config.yaml
model: "sound classifier"
dataset: "chords played on synthesised instruments"
train_examples: 52083
n_mels: 64
hop_length: 160
input: "log_mel"
spec_augment: false
win_length: 400
targets: ["inversion"]
num_classes: 3
arch: "transformer"
norm: "layernorm"
norm_position: "pre"
activation: "silu"
mlp_ratio: 3
head_dim: 48
fused_qkv: false
bias: "all"
qk_norm: true
parallel_block: false
inner_norm: true
subsampling: 2
layers: 16
width: 384
positions: "sincos"
pooling: "mean"
label_smoothing: 0.2
loss: "cross_entropy"
init: "kaiming_normal"
residual_init: "none"
optimizer: "muon"
muon_scale: "original"
lr: 0.012
momentum: 0.95
nesterov: true
orthogonalizer: "polar_express"
adamw_lr_other_params: 0.002
ema_decay: 0.995
steps: 8700
batch_size: 64
epochs: 10.7
lr_schedule: "cosine_restarts"
final_lr_fraction: 0.05
warmup_steps: 260
weight_decay: 0.01
adamw_weight_decay_other_params: 0
Rows from block 2, named by matrix and row number. Rows with one number belong to one neuron. Each number is 200 + 40 x the weight over its row's rms, rounded and kept within 0 to 999. All counts start at 0. After the name is the row's rms in percent of the matrix's.
# fc1: MLP up (model.blocks.2.mlp.fc1.weight, 1152x384), inputs 0-54
# fc2: MLP down (model.blocks.2.mlp.fc2.weight, 384x1152, transposed), outputs 0-54
fc1.222,122,175,245,201,210,211,160,211,202,168,152,191,172,220,150,155,154,184,185,193,169,155,170,186,203,211,199,235,213,173,184,203,170,239,234,226,241,157,208,108,144,186,168,166,187,241,162,141,167,189,227,219,208,180,219,257
fc2.222,090,219,206,175,264,137,244,69,261,191,193,216,175,138,267,233,229,185,203,197,230,218,233,264,244,194,176,224,200,175,144,229,295,157,209,240,225,190,198,215,199,173,210,245,257,212,211,224,208,149,162,268,132,232,249,206
fc1.223,056,222,226,219,177,136,225,196,223,144,186,232,242,315,187,135,174,165,181,216,223,315,125,229,225,176,167,185,159,201,164,250,151,187,116,174,244,208,241,209,257,126,207,168,193,242,203,259,234,241,195,128,205,221,203,209
fc2.223,071,265,259,187,244,167,155,167,137,228,247,202,228,127,230,154,149,190,182,239,140,195,255,152,170,182,198,195,216,177,228,116,197,188,301,145,162,181,247,230,157,260,197,179,205,133,244,156,196,207,146,162,189,200,226,203
fc1.224,087,171,158,230,191,231,234,222,124,243,170,223,206,210,251,166,173,150,128,178,216,181,216,201,220,241,108,233,166,247,208,177,202,222,182,232,218,241,235,237,194,188,204,179,290,180,120,199,232,247,203,95,198,193,260,206
fc2.224,089,222,238,111,208,233,203,143,209,227,147,260,285,195,202,200,255,225,204,175,119,201,207,191,135,168,226,162,257,133,182,219,159,172,164,219,276,238,230,121,181,192,213,226,175,231,221,161,214,171,224,235,220,231,181,196
fc1.225,069,294,141,244,190,160,259,188,151,138,119,165,268,225,287,233,236,146,231,192,232,199,171,251,190,219,248,155,175,189,225,225,208,226,148,171,174,229,205,186,244,197,166,221,194,99,218,269,203,261,244,250,203,166,217,199
fc2.225,076,174,227,225,156,221,175,219,167,264,214,236,137,222,181,170,202,300,232,221,188,192,215,142,253,172,186,194,162,192,202,159,233,196,226,116,277,173,150,232,180,255,224,199,128,265,185,129,195,177,145,165,181,228,273,115
fc1.226,080,204,128,251,201,274,178,163,222,182,166,206,228,194,275,169,225,146,186,264,221,202,216,247,187,161,287,211,234,144,132,197,188,182,271,128,209,148,182,180,189,207,297,178,178,215,97,231,205,192,165,163,189,166,190,192
fc2.226,083,175,281,197,199,170,172,172,149,195,283,185,221,176,241,122,213,292,181,219,110,186,165,162,216,210,178,174,184,188,252,204,185,161,198,266,169,225,202,193,182,171,167,250,131,183,178,224,172,212,233,293,189,186,201,170
fc1.227,123,222,230,177,202,202,303,194,169,221,190,197,240,153,226,184,191,232,185,154,175,220,195,235,184,214,218,240,125,153,199,196,235,161,247,195,248,242,203,245,168,209,83,148,234,210,190,200,179,205,77,175,163,207,210,197
fc2.227,092,185,187,190,151,161,168,211,250,189,135,199,185,259,239,236,227,224,225,218,265,201,246,181,210,211,108,241,237,231,199,253,132,197,182,295,176,180,197,184,195,211,181,208,180,200,230,156,205,164,275,214,191,114,120,219
fc1.228,091,218,264,205,205,180,166,245,223,265,208,206,133,298,218,208,300,217,214,215,163,203,217,219,232,144,152,136,92,311,209,194,200,183,155,153,154,196,217,225,199,146,215,176,282,135,200,145,205,164,217,266,160,138,205,220
fc2.228,124,203,185,159,187,258,155,194,200,173,249,154,190,149,192,187,199,180,192,186,236,242,279,175,159,210,206,209,266,210,192,265,183,195,204,209,144,176,226,155,234,194,193,230,137,252,216,209,219,172,218,168,252,200,188,174
fc1.229,109,209,162,180,203,169,290,210,148,153,226,227,268,209,247,200,226,232,216,226,256,197,246,183,143,181,244,183,265,168,206,219,308,229,246,249,136,134,252,230,265,167,155,183,203,97,216,194,274,156,211,133,178,244,231,221
fc2.229,106,235,209,203,191,220,187,89,209,215,170,168,232,228,116,156,147,199,170,160,218,205,103,210,219,272,242,149,200,226,228,256,225,274,163,190,233,231,209,256,228,193,249,185,159,217,166,173,200,301,274,211,178,163,162,207
fc1.230,116,228,227,203,233,116,187,146,163,205,183,106,223,206,112,182,107,180,179,181,165,188,144,255,149,153,137,237,196,267,195,223,153,247,148,207,188,193,188,184,232,160,192,208,204,205,177,257,218,201,238,204,179,227,130,137
fc2.230,077,188,291,231,199,241,171,281,196,158,167,215,144,154,214,209,254,137,242,162,179,226,191,224,256,216,168,163,254,84,140,198,231,173,191,185,242,192,182,222,139,225,186,278,185,198,272,190,184,199,232,200,229,197,237,187
fc1.231,053,251,288,206,178,190,119,264,197,181,247,126,145,207,208,204,222,217,249,198,173,220,198,218,182,190,262,180,225,175,147,219,142,179,129,247,268,176,216,267,166,204,224,211,175,282,195,138,204,185,229,219,230,275,119,180
fc2.231,076,175,162,216,190,209,257,158,227,228,148,299,252,172,169,224,139,227,163,197,164,177,226,165,177,202,151,201,265,169,204,216,216,208,174,99,142,263,90,155,260,201,224,243,199,188,165,191,162,203,237,182,105,162,254,159
fc1.232,103,209,137,153,240,211,176,233,276,225,231,242,248,271,258,239,158,259,186,176,226,218,246,209,192,216,247,179,183,97,186,200,183,214,169,121,193,257,164,146,139,246,208,222,191,211,195,128,214,212,147,183,185,287,247,176
fc2.232,080,207,246,270,202,198,217,126,138,175,179,171,190,180,149,141,203,224,225,238,160,165,177,217,160,191,174,263,299,302,149,172,194,225,256,287,200,156,187,191,250,255,195,155,229,227,231,200,157,228,209,185,192,137,226,159
fc1.233,119,184,183,204,171,221,225,197,283,178,147,188,89,233,226,132,195,229,125,204,136,203,213,224,181,197,233,260,186,166,222,199,136,175,253,265,193,150,174,158,211,179,209,291,219,262,187,195,145,180,198,186,240,261,233,185
fc2.233,087,233,270,182,207,240,138,166,68,195,173,299,311,180,205,201,271,242,283,145,194,171,142,201,158,182,171,226,173,146,229,174,199,199,233,202,205,200,202,218,232,141,169,247,193,170,253,251,192,207,147,171,190,168,217,219
fc1.234,097,196,160,192,174,164,248,202,231,234,258,220,157,213,207,221,203,213,264,170,217,188,212,233,153,183,157,190,177,292,161,268,210,215,123,143,144,220,161,291,231,189,258,251,244,206,264,217,123,216,198,238,240,245,193,170
fc2.234,104,199,202,215,193,216,152,219,183,155,150,143,195,167,228,184,202,174,232,266,187,193,230,160,220,265,279,224,155,209,218,211,250,241,239,273,185,217,297,171,129,223,166,153,148,210,206,224,204,178,238,209,179,197,179,209
fc1.235,093,122,117,199,141,204,182,280,188,178,170,167,188,213,137,203,164,242,244,180,195,245,143,209,198,211,225,218,256,228,219,263,267,208,173,150,178,267,144,280,158,168,259,132,189,221,213,247,192,249,228,179,193,117,140,249
fc2.235,103,167,340,181,222,127,244,218,194,208,257,293,205,155,204,187,174,307,221,266,266,242,274,162,213,166,216,190,153,191,242,201,177,163,160,231,184,152,161,277,172,242,245,169,188,177,131,214,268,217,180,192,170,221,203,283
fc1.236,083,216,198,198,222,245,160,118,191,177,139,197,150,265,246,204,229,193,198,197,198,161,211,172,164,230,227,202,208,190,200,192,219,180,180,177,172,231,235,193,186,224,244,217,276,219,107,218,204,168,175,274,176,214,213,234
fc2.236,088,183,269,197,123,191,218,267,169,166,300,173,210,216,208,175,162,167,164,225,228,179,174,235,263,248,244,211,219,220,153,190,211,135,227,183,205,175,271,201,162,128,202,166,125,237,282,208,207,223,270,170,142,201,184,179
fc1.237,133,217,209,197,236,209,217,279,141,200,146,149,241,193,160,205,198,195,155,257,171,209,181,191,209,221,161,237,214,199,228,215,181,213,158,194,144,223,185,208,181,224,126,234,293,123,199,217,190,202,289,173,185,228,264,235
fc2.237,119,200,161,182,170,185,166,126,186,155,181,262,144,181,200,242,230,98,222,163,282,243,293,242,199,156,236,249,123,221,263,167,107,188,170,224,211,205,171,195,254,221,240,255,192,233,221,149,217,166,181,241,193,190,205,198
fc1.238,110,182,156,162,170,208,154,196,218,183,236,226,199,174,226,188,191,182,209,215,191,167,230,234,203,150,189,216,241,154,249,199,183,196,233,211,206,169,170,172,206,175,166,291,233,190,223,268,181,239,212,189,201,172,192,159
fc2.238,076,255,105,139,246,209,200,164,169,189,274,193,230,200,197,259,194,220,166,230,221,202,178,265,230,272,230,221,139,180,175,132,195,161,223,150,195,166,122,241,217,197,141,150,199,173,191,168,230,183,147,176,228,161,107,221
fc1.239,098,251,152,182,172,215,152,173,201,285,201,182,154,213,218,222,209,141,195,189,210,215,190,245,184,185,142,193,166,202,187,159,207,223,172,285,159,193,263,131,149,223,224,116,211,210,203,249,234,263,172,175,195,156,220,240
fc2.239,120,188,214,201,283,214,272,274,255,90,194,199,245,201,202,232,224,149,259,265,253,216,231,185,174,260,159,207,231,153,152,167,195,191,214,215,197,168,191,189,284,213,149,124,152,224,169,117,296,206,198,179,176,181,231,214
fc1.240,135,252,158,241,183,232,248,218,187,199,204,200,266,170,213,282,166,294,214,144,168,200,155,158,229,170,162,148,209,221,227,171,233,183,174,174,221,125,217,148,138,198,174,197,228,202,149,250,135,178,159,190,178,198,215,181
fc2.240,097,211,194,181,231,220,169,134,251,194,136,213,218,199,202,194,218,167,336,174,146,167,242,166,250,165,186,252,166,210,174,244,216,196,151,203,196,232,229,179,197,224,275,183,224,165,144,180,149,204,140,169,200,134,130,180
fc1.241,081,210,230,150,273,165,208,223,218,135,118,95,199,195,203,263,151,313,212,137,137,174,168,133,205,183,220,160,205,294,192,247,163,150,173,202,246,186,250,151,245,230,153,176,253,171,161,149,145,147,235,193,239,242,241,207
fc2.241,081,215,245,204,168,204,239,237,190,169,207,211,193,258,288,141,166,207,200,281,212,212,203,230,237,108,140,169,261,246,194,177,220,245,212,164,212,188,214,260,204,181,186,196,171,202,297,235,193,228,151,244,209,162,194,178
fc1.242,119,214,255,149,301,238,187,217,163,139,244,249,175,266,173,216,183,120,204,152,137,152,140,304,96,203,211,219,203,215,198,221,243,183,217,204,220,200,189,222,212,222,235,178,156,178,180,218,195,167,185,193,223,220,224,164
fc2.242,108,173,162,198,186,171,263,170,265,232,226,145,223,152,216,168,206,265,178,199,264,221,175,170,259,181,188,158,236,193,191,213,152,178,233,229,182,269,237,193,201,210,194,281,209,211,218,186,144,197,216,214,214,247,276,222
fc1.243,074,125,249,220,224,199,169,241,216,197,247,159,126,236,218,134,223,244,220,160,215,245,253,155,118,201,192,198,163,190,174,227,218,169,197,192,232,175,190,188,182,290,222,216,170,181,134,147,159,213,200,184,237,179,241,238
fc2.243,102,182,170,142,181,172,201,165,157,257,217,231,273,208,180,225,255,175,234,187,129,161,207,213,186,181,263,227,150,178,103,267,175,236,201,188,156,206,222,255,237,148,172,192,185,273,253,206,246,227,177,236,228,192,182,171
fc1.244,092,292,229,162,169,226,177,279,189,207,164,203,229,226,178,168,210,109,269,204,204,180,181,166,190,189,132,129,210,136,192,150,168,180,165,192,215,239,302,196,232,172,215,205,213,268,133,136,237,204,218,84,195,186,179,135
fc2.244,117,190,129,222,179,197,201,135,252,193,147,212,225,178,206,246,157,281,206,198,164,164,285,110,173,204,181,202,194,229,171,186,156,183,292,196,255,126,150,255,212,198,170,229,156,177,273,186,176,174,198,220,230,223,176,243
fc1.245,090,191,173,188,235,147,249,166,183,179,191,153,256,216,104,110,206,230,237,241,218,181,244,185,191,133,140,267,149,158,230,226,237,253,235,154,124,190,234,225,215,144,150,196,191,167,204,145,186,128,223,197,162,244,175,167
fc2.245,089,209,262,199,139,191,200,205,128,236,167,353,207,146,118,253,163,151,160,211,250,180,128,220,224,179,186,224,153,201,231,205,265,192,198,284,240,246,181,194,188,260,187,216,166,224,295,178,183,270,228,145,192,135,197,232
fc1.246,101,164,199,201,172,191,242,182,162,191,243,153,258,190,235,187,221,139,211,210,178,170,215,237,239,219,137,210,214,160,199,155,216,220,165,170,247,151,210,223,213,211,227,232,237,260,250,175,165,271,182,123,134,254,148,135
fc2.246,108,258,222,256,240,148,166,238,122,177,187,158,191,162,255,207,239,290,167,136,260,199,157,195,225,285,231,183,202,231,175,265,197,176,166,272,185,174,228,168,179,168,162,199,182,157,216,234,145,183,198,193,239,119,239,300
fc1.247,131,222,197,258,213,234,243,139,228,286,218,186,109,161,203,224,195,180,241,215,250,140,258,255,225,142,210,121,228,163,207,179,201,135,151,155,197,166,131,149,171,127,172,228,283,160,178,200,196,213,162,248,196,178,136,75
fc2.247,127,180,161,213,208,242,167,202,258,224,144,128,168,189,181,221,202,198,223,226,235,230,212,233,245,235,133,186,186,210,236,241,184,215,218,138,184,114,184,262,179,257,230,221,151,185,153,200,199,198,218,174,131,156,199,224
fc1.248,123,254,230,166,198,244,204,180,169,175,154,162,167,269,228,202,248,179,172,188,239,192,206,250,236,202,173,303,224,240,184,243,182,136,172,299,194,198,184,211,239,232,206,206,165,211,168,210,251,151,199,228,211,198,225,217
fc2.248,111,283,189,160,216,224,188,197,181,240,184,162,158,168,176,197,167,179,128,238,129,206,227,188,192,184,227,197,144,213,239,198,229,197,265,94,189,214,202,258,208,181,212,184,259,170,265,199,157,184,171,237,187,264,183,209
fc1.249,147,265,236,152,185,207,131,197,260,133,209,171,178,228,130,251,171,195,170,219,196,202,254,217,151,239,189,162,224,160,166,209,178,212,242,233,219,206,187,201,237,292,221,185,215,142,228,171,212,203,253,277,155,223,234,202
fc2.249,128,202,203,107,236,160,218,177,215,188,202,199,184,165,181,224,307,226,251,186,229,230,201,166,169,213,202,211,149,227,245,248,129,210,150,228,195,220,220,76,249,260,236,217,148,225,176,215,200,204,98,206,251,181,197,132
fc1.250,129,238,163,231,193,221,159,262,149,243,219,110,243,182,208,227,199,244,171,202,216,171,182,247,206,276,199,207,241,178,217,210,205,219,196,144,188,197,200,278,186,213,199,189,239,221,173,257,188,255,289,209,228,187,278,114
fc2.250,121,171,203,200,201,275,168,184,169,186,210,281,211,216,200,165,190,170,239,86,151,235,226,193,198,211,182,173,230,176,159,160,189,234,209,202,225,307,169,216,161,195,202,234,236,231,205,247,186,194,189,146,184,289,176,208
fc1.251,123,179,188,224,240,238,164,230,152,215,225,267,166,188,235,171,172,211,176,202,207,139,151,181,205,183,158,237,315,198,206,191,197,195,206,213,208,262,189,162,174,287,191,236,229,186,223,173,250,180,202,114,146,215,218,234
fc2.251,114,287,167,246,220,163,222,232,247,264,209,219,217,219,180,244,173,166,257,234,200,209,219,238,160,167,251,157,188,110,187,208,193,207,172,174,202,191,204,256,229,147,230,171,138,225,182,223,244,267,206,245,249,186,142,168
fc1.252,071,229,192,245,184,160,162,193,193,178,182,213,252,257,153,189,194,192,189,201,149,265,243,217,227,225,223,140,159,164,204,239,243,284,154,224,186,201,222,230,175,186,203,203,197,260,195,250,167,176,192,214,145,189,151,193
fc2.252,084,150,248,225,255,215,193,201,211,183,170,189,153,195,204,210,166,208,205,159,244,193,184,135,129,187,163,199,177,239,199,219,242,247,241,95,219,155,152,254,165,155,254,133,170,176,176,168,184,247,249,167,232,220,165,170
fc1.253,097,160,209,184,208,238,279,202,244,259,285,221,228,185,281,199,196,190,232,198,226,113,176,238,240,275,214,218,277,217,214,244,100,194,204,232,233,187,185,173,176,273,147,221,187,288,233,290,181,265,231,149,195,231,208,167
fc2.253,101,250,224,188,182,184,238,225,157,266,160,157,194,149,258,153,239,201,193,166,128,241,228,126,230,178,177,167,189,132,205,127,206,170,225,254,172,209,216,225,164,191,169,178,215,195,173,139,212,165,212,197,223,199,125,217
fc1.254,064,228,244,231,209,243,232,186,192,211,128,158,225,205,153,217,191,160,211,254,253,218,130,271,178,243,195,326,265,183,168,223,112,275,191,188,271,228,241,184,174,201,188,215,207,254,203,103,116,181,226,235,160,206,210,200
fc2.254,081,175,234,192,230,186,220,225,160,212,253,171,232,207,196,150,173,241,271,191,158,233,185,236,199,243,224,160,202,193,173,267,211,149,194,193,173,214,224,182,177,224,185,146,207,190,221,214,234,85,223,197,255,158,261,123
fc1.255,101,231,171,198,247,128,194,169,150,230,292,217,280,177,185,208,239,228,260,163,212,227,170,217,250,208,234,254,105,198,232,178,225,179,229,146,203,237,194,184,179,213,144,249,149,161,232,221,184,203,154,280,223,235,263,180
fc2.255,086,180,256,144,164,214,213,232,222,221,170,204,227,258,290,218,141,180,167,216,193,135,220,180,164,205,139,181,187,191,214,192,171,209,193,143,161,232,145,236,181,267,186,201,187,245,218,165,187,164,178,124,175,170,106,264
fc1.256,097,209,238,161,144,159,165,241,186,203,216,152,225,224,155,239,212,304,216,211,177,160,148,221,197,242,250,201,174,225,177,247,220,168,185,183,186,199,180,183,166,223,234,125,186,221,170,197,230,181,259,187,191,191,224,163
fc2.256,118,206,192,159,165,199,253,218,169,228,232,174,176,264,258,221,159,187,206,191,158,165,187,202,182,223,166,199,108,209,161,197,234,195,181,262,244,191,217,256,258,140,197,257,159,186,235,213,175,242,197,203,162,239,178,203
fc1.257,094,202,194,219,167,295,162,170,241,184,201,184,170,249,127,175,139,255,192,173,168,218,149,240,227,256,149,230,141,180,240,226,139,236,212,284,240,169,211,190,235,211,177,181,179,147,219,227,181,297,133,234,172,165,200,247
fc2.257,088,270,245,180,168,147,277,201,132,247,191,254,269,189,206,195,257,207,163,162,195,185,252,128,226,166,253,219,270,252,153,228,184,206,215,126,129,210,200,188,264,212,176,206,184,230,162,184,203,201,207,140,269,230,214,242
fc1.258,100,245,261,227,146,217,171,218,217,177,267,267,214,195,215,185,123,230,175,240,221,205,234,191,222,190,199,233,216,147,192,198,203,117,206,186,158,166,216,182,205,166,225,211,201,155,188,264,175,170,198,167,216,226,165,128
fc2.258,114,188,141,223,97,163,211,202,200,220,206,166,215,199,199,225,155,181,198,220,201,224,204,227,200,199,209,250,134,205,181,178,206,232,252,245,229,145,219,212,206,226,166,193,170,221,234,175,215,271,191,272,172,200,175,275
fc1.259,061,130,175,166,284,248,227,191,230,144,172,183,196,193,172,163,209,116,318,133,231,224,236,135,181,203,69,205,174,169,211,121,231,160,162,234,259,257,200,220,231,197,218,189,228,213,197,217,184,232,175,222,149,226,219,202
fc2.259,086,212,225,200,137,127,214,159,247,239,227,168,249,178,150,194,237,139,166,253,165,173,242,223,135,183,319,208,157,228,219,196,90,259,271,201,155,233,270,179,114,248,116,120,177,219,243,198,197,168,217,172,301,192,222,214
fc1.260,110,205,184,148,208,144,199,226,170,248,224,175,204,167,230,129,152,163,138,203,121,249,120,242,176,220,250,192,199,220,205,225,194,206,240,155,185,239,219,205,208,149,156,182,289,258,218,269,259,231,207,153,174,261,253,213
fc2.260,098,172,284,239,162,193,221,187,236,173,124,242,161,259,188,229,268,199,256,261,243,192,264,170,216,190,154,185,235,160,138,179,158,167,169,263,228,168,205,181,175,277,62,179,178,121,220,179,135,151,245,251,196,125,134,235
fc1.261,076,235,182,190,131,239,221,140,211,286,112,156,144,237,255,179,173,196,223,216,231,239,113,165,145,183,102,155,168,167,241,244,134,173,179,182,217,150,201,230,244,224,252,190,179,184,169,249,233,168,245,266,284,223,222,159
fc2.261,079,200,192,198,245,242,197,180,221,149,256,205,187,200,160,197,203,255,144,211,196,146,155,228,207,283,277,187,225,210,179,170,212,206,208,250,218,208,161,278,291,211,168,186,139,217,162,211,178,125,169,91,167,280,125,175
fc1.262,115,131,205,205,229,204,210,203,222,239,203,128,162,252,249,261,208,193,188,254,231,176,275,268,229,136,235,174,212,209,169,197,167,270,230,203,137,200,153,209,237,214,156,199,183,229,117,224,267,96,218,185,226,205,210,231
fc2.262,105,252,224,131,182,193,200,243,172,265,151,170,230,193,148,208,201,192,209,243,237,264,226,244,118,200,212,124,183,198,240,195,228,192,233,173,223,212,218,262,231,101,231,176,207,205,189,136,173,222,151,208,146,282,153,213
fc1.263,054,181,289,176,156,163,185,220,143,219,285,210,118,222,128,204,156,253,251,237,201,234,164,195,182,210,179,170,193,271,135,234,175,153,192,237,178,191,200,275,228,232,259,172,202,171,250,198,170,260,223,212,172,148,178,312
fc2.263,077,188,159,268,213,214,220,187,331,183,140,225,220,194,252,221,217,227,125,188,179,196,198,249,154,213,241,241,187,180,270,270,141,176,161,194,201,163,155,213,218,115,167,195,200,282,169,172,244,170,124,208,236,195,167,136
fc1.264,106,197,205,138,199,122,209,160,196,155,204,187,198,139,229,229,227,257,248,179,159,191,254,133,172,205,180,212,169,145,198,204,188,235,179,175,231,253,174,163,209,215,218,216,255,169,262,213,187,236,256,126,277,226,275,267
fc2.264,080,185,175,217,152,185,236,259,172,226,189,230,209,206,160,191,267,163,136,182,205,191,169,215,193,214,230,172,209,216,141,149,271,203,310,189,210,178,211,163,191,175,185,160,204,219,127,237,208,132,168,226,204,221,183,85
fc1.265,127,224,135,184,161,258,256,144,194,258,216,204,212,114,181,243,206,191,197,216,187,154,221,119,192,250,176,194,171,221,125,170,139,176,174,189,273,184,94,173,132,223,230,153,170,125,238,210,177,152,171,161,149,173,128,202
fc2.265,105,190,164,131,198,191,157,161,214,188,159,169,189,208,189,147,236,202,230,158,205,157,243,184,213,214,169,162,281,194,176,222,245,280,253,266,168,193,280,209,184,204,216,238,131,194,209,263,242,244,266,203,235,143,136,237
fc1.266,084,262,266,257,173,208,207,165,191,188,254,282,230,204,221,193,189,241,201,233,239,263,168,214,275,176,218,179,254,230,212,198,225,180,180,205,244,143,136,249,232,204,191,228,124,179,196,220,176,205,203,230,156,172,179,240
fc2.266,105,194,163,220,172,158,252,217,182,240,150,179,249,205,139,223,160,123,240,187,177,229,206,208,173,261,214,230,174,170,152,187,166,198,159,113,171,207,243,169,186,193,187,149,224,195,163,161,194,234,209,146,186,237,184,217
fc1.267,057,146,177,117,249,157,211,207,176,228,251,219,165,190,184,216,198,106,147,130,208,233,157,226,200,178,167,221,225,203,263,265,202,195,236,176,250,207,231,168,161,168,213,242,185,280,172,173,140,198,274,165,249,220,128,203
fc2.267,067,310,185,287,239,293,156,219,188,214,161,220,175,236,237,180,175,218,205,177,137,80,224,245,183,205,235,208,202,181,210,199,144,237,212,187,152,202,211,208,197,218,198,274,214,164,232,225,182,192,138,247,198,176,247,183
fc1.268,071,171,154,211,188,255,189,275,170,156,155,211,186,211,163,227,167,161,231,157,200,160,241,145,239,160,163,140,175,164,219,198,163,223,228,203,235,173,151,207,205,152,230,187,186,116,236,163,317,176,140,270,210,204,226,234
fc2.268,069,212,181,184,231,191,202,154,266,206,277,173,177,183,220,199,225,188,196,195,166,139,168,221,223,267,178,297,218,192,247,147,208,176,143,125,144,270,195,201,195,198,209,160,216,294,210,276,62,198,212,120,172,142,136,244
fc1.269,128,260,231,160,119,194,213,169,116,166,165,197,228,190,152,226,174,163,236,190,239,232,204,203,214,236,257,150,237,248,231,259,159,166,234,238,261,158,177,182,116,241,201,225,208,207,207,152,156,205,206,166,164,260,205,234
fc2.269,143,209,187,201,182,209,148,153,223,292,159,223,224,276,198,187,264,185,174,129,206,200,201,156,178,170,96,272,218,210,176,189,191,171,182,169,231,235,225,134,242,232,152,124,133,168,176,138,275,212,256,111,227,88,164,193
fc1.270,078,189,178,161,212,239,215,121,292,238,120,243,163,256,200,153,221,182,202,178,153,229,244,210,255,278,219,238,151,148,264,177,191,133,151,191,179,236,228,152,161,239,193,208,239,234,174,273,256,198,258,214,201,181,189,223
fc2.270,074,278,149,235,249,160,185,219,150,182,195,228,211,170,239,231,196,185,209,309,190,197,194,253,168,173,145,309,206,182,182,215,245,206,226,172,229,112,176,231,154,214,127,130,161,193,182,155,198,194,107,228,200,150,208,155
fc1.271,089,165,148,109,161,208,172,189,175,152,267,155,194,190,196,296,284,232,214,190,172,186,104,167,183,234,223,190,112,263,167,189,221,212,194,277,187,208,276,143,130,199,119,129,205,215,211,192,174,145,229,205,271,223,164,205
fc2.271,103,163,263,221,203,184,206,137,171,277,154,167,166,196,226,165,148,215,228,151,236,253,220,170,168,152,261,246,240,176,250,188,175,219,272,174,163,164,67,168,217,165,235,183,216,131,139,180,178,243,208,201,189,181,212,176
fc1.272,059,230,165,168,178,179,148,260,201,182,302,167,220,199,144,203,213,194,257,151,193,184,161,167,126,273,224,238,197,278,129,222,146,215,260,203,181,127,240,199,259,233,137,227,167,149,234,175,235,243,199,146,263,251,193,143
fc2.272,081,135,207,233,227,208,190,174,181,202,152,272,247,204,209,184,266,170,212,188,208,163,230,158,221,188,253,235,204,147,190,214,257,224,222,213,188,249,145,245,231,188,209,126,259,289,234,168,171,168,186,209,200,115,192,280
fc1.273,128,133,208,238,225,221,181,209,259,189,208,154,107,237,226,206,206,180,271,241,208,173,209,161,241,199,241,214,272,275,171,181,188,262,214,208,158,152,183,228,223,253,199,215,180,220,183,133,209,213,190,148,205,233,180,177
fc2.273,091,148,236,180,228,208,210,230,212,129,167,223,202,250,270,188,236,221,167,131,199,228,180,305,210,191,144,214,193,146,229,159,253,91,211,184,221,194,190,205,190,240,193,155,212,239,250,257,238,180,250,208,206,236,286,273
fc1.274,066,223,192,218,174,200,277,188,209,190,198,160,216,192,234,223,177,253,221,163,213,167,189,223,230,128,140,138,165,191,184,190,188,197,142,182,201,188,200,220,102,244,305,169,190,175,195,207,182,213,253,168,268,257,195,144
fc2.274,074,163,272,146,135,174,119,174,198,191,156,201,229,183,162,228,282,199,249,209,258,168,188,264,209,321,160,254,306,220,181,270,270,223,268,169,172,236,178,212,214,196,128,160,229,264,149,241,131,214,155,172,150,163,237,273
fc1.275,120,214,133,170,176,64,243,214,211,162,216,134,199,212,188,229,206,212,259,193,189,238,207,239,156,179,247,256,262,190,208,107,147,189,234,150,191,205,229,203,170,165,179,250,164,203,223,273,178,177,140,189,159,245,229,239
fc2.275,106,169,229,239,196,192,172,162,202,171,190,188,209,235,219,157,189,205,228,179,256,188,192,125,170,232,104,132,220,198,170,207,204,190,156,184,226,231,202,276,235,248,192,143,226,117,239,156,186,194,176,144,289,170,184,131
fc1.276,075,184,292,185,180,231,170,248,181,210,203,152,168,153,276,254,147,187,185,155,241,234,244,260,100,185,231,255,162,169,185,187,164,245,146,216,196,155,205,236,272,258,160,150,156,164,203,148,248,218,208,234,217,263,296,140
fc2.276,098,233,163,218,228,200,206,183,220,188,206,243,208,227,160,86,212,181,258,257,189,236,127,118,229,293,222,171,199,261,198,266,262,163,184,186,215,274,171,151,130,165,174,257,238,170,165,233,187,181,242,163,236,195,160,200
fc1.277,101,213,125,210,238,123,172,177,211,241,187,199,228,155,113,200,213,134,100,189,204,191,149,128,157,243,162,136,214,181,218,178,114,236,128,179,252,158,228,141,210,210,180,233,208,240,252,100,242,199,268,204,227,166,216,135
fc2.277,110,136,191,201,174,231,195,184,176,164,183,234,167,249,194,199,189,220,245,143,166,143,282,160,196,248,194,227,219,176,192,213,189,229,259,216,212,192,232,172,202,205,195,210,216,188,195,207,243,176,199,197,199,213,213,253
fc1.278,099,178,194,221,205,225,198,233,153,211,280,196,256,145,223,165,180,214,221,190,251,161,130,160,200,295,195,160,178,241,185,184,220,183,136,180,191,204,300,174,152,181,136,229,109,247,206,218,133,230,214,233,243,152,175,157
fc2.278,105,201,166,211,215,201,171,310,204,149,276,151,278,207,189,221,163,211,226,193,248,169,284,222,234,159,228,210,116,215,251,204,105,186,206,215,240,178,158,216,236,190,121,213,234,143,276,275,273,230,209,282,163,210,220,233
fc1.279,088,105,160,116,170,184,218,228,173,204,203,159,136,207,214,250,241,129,166,182,191,211,210,209,232,212,197,202,146,224,185,210,226,229,231,235,255,234,206,298,185,160,166,203,187,210,190,230,214,209,159,188,201,276,154,195
fc2.279,092,230,116,271,229,225,183,197,193,237,253,187,170,186,201,282,150,196,303,233,158,221,185,208,213,234,301,146,188,162,210,141,167,236,161,217,181,146,213,197,196,224,169,131,127,226,241,245,194,234,255,235,152,164,178,223
fc1.280,163,198,244,195,160,178,171,206,230,198,192,171,164,249,229,153,216,176,157,249,141,198,158,219,118,178,228,250,170,193,175,288,232,235,254,218,237,212,269,231,210,257,156,140,237,200,215,238,197,231,209,123,215,239,231,214
fc2.280,130,241,227,181,162,202,210,223,175,135,187,179,270,218,127,245,224,119,181,207,271,163,224,214,177,246,171,157,208,117,130,133,228,174,211,190,205,202,164,228,195,182,240,202,111,168,169,183,230,185,206,272,156,247,225,250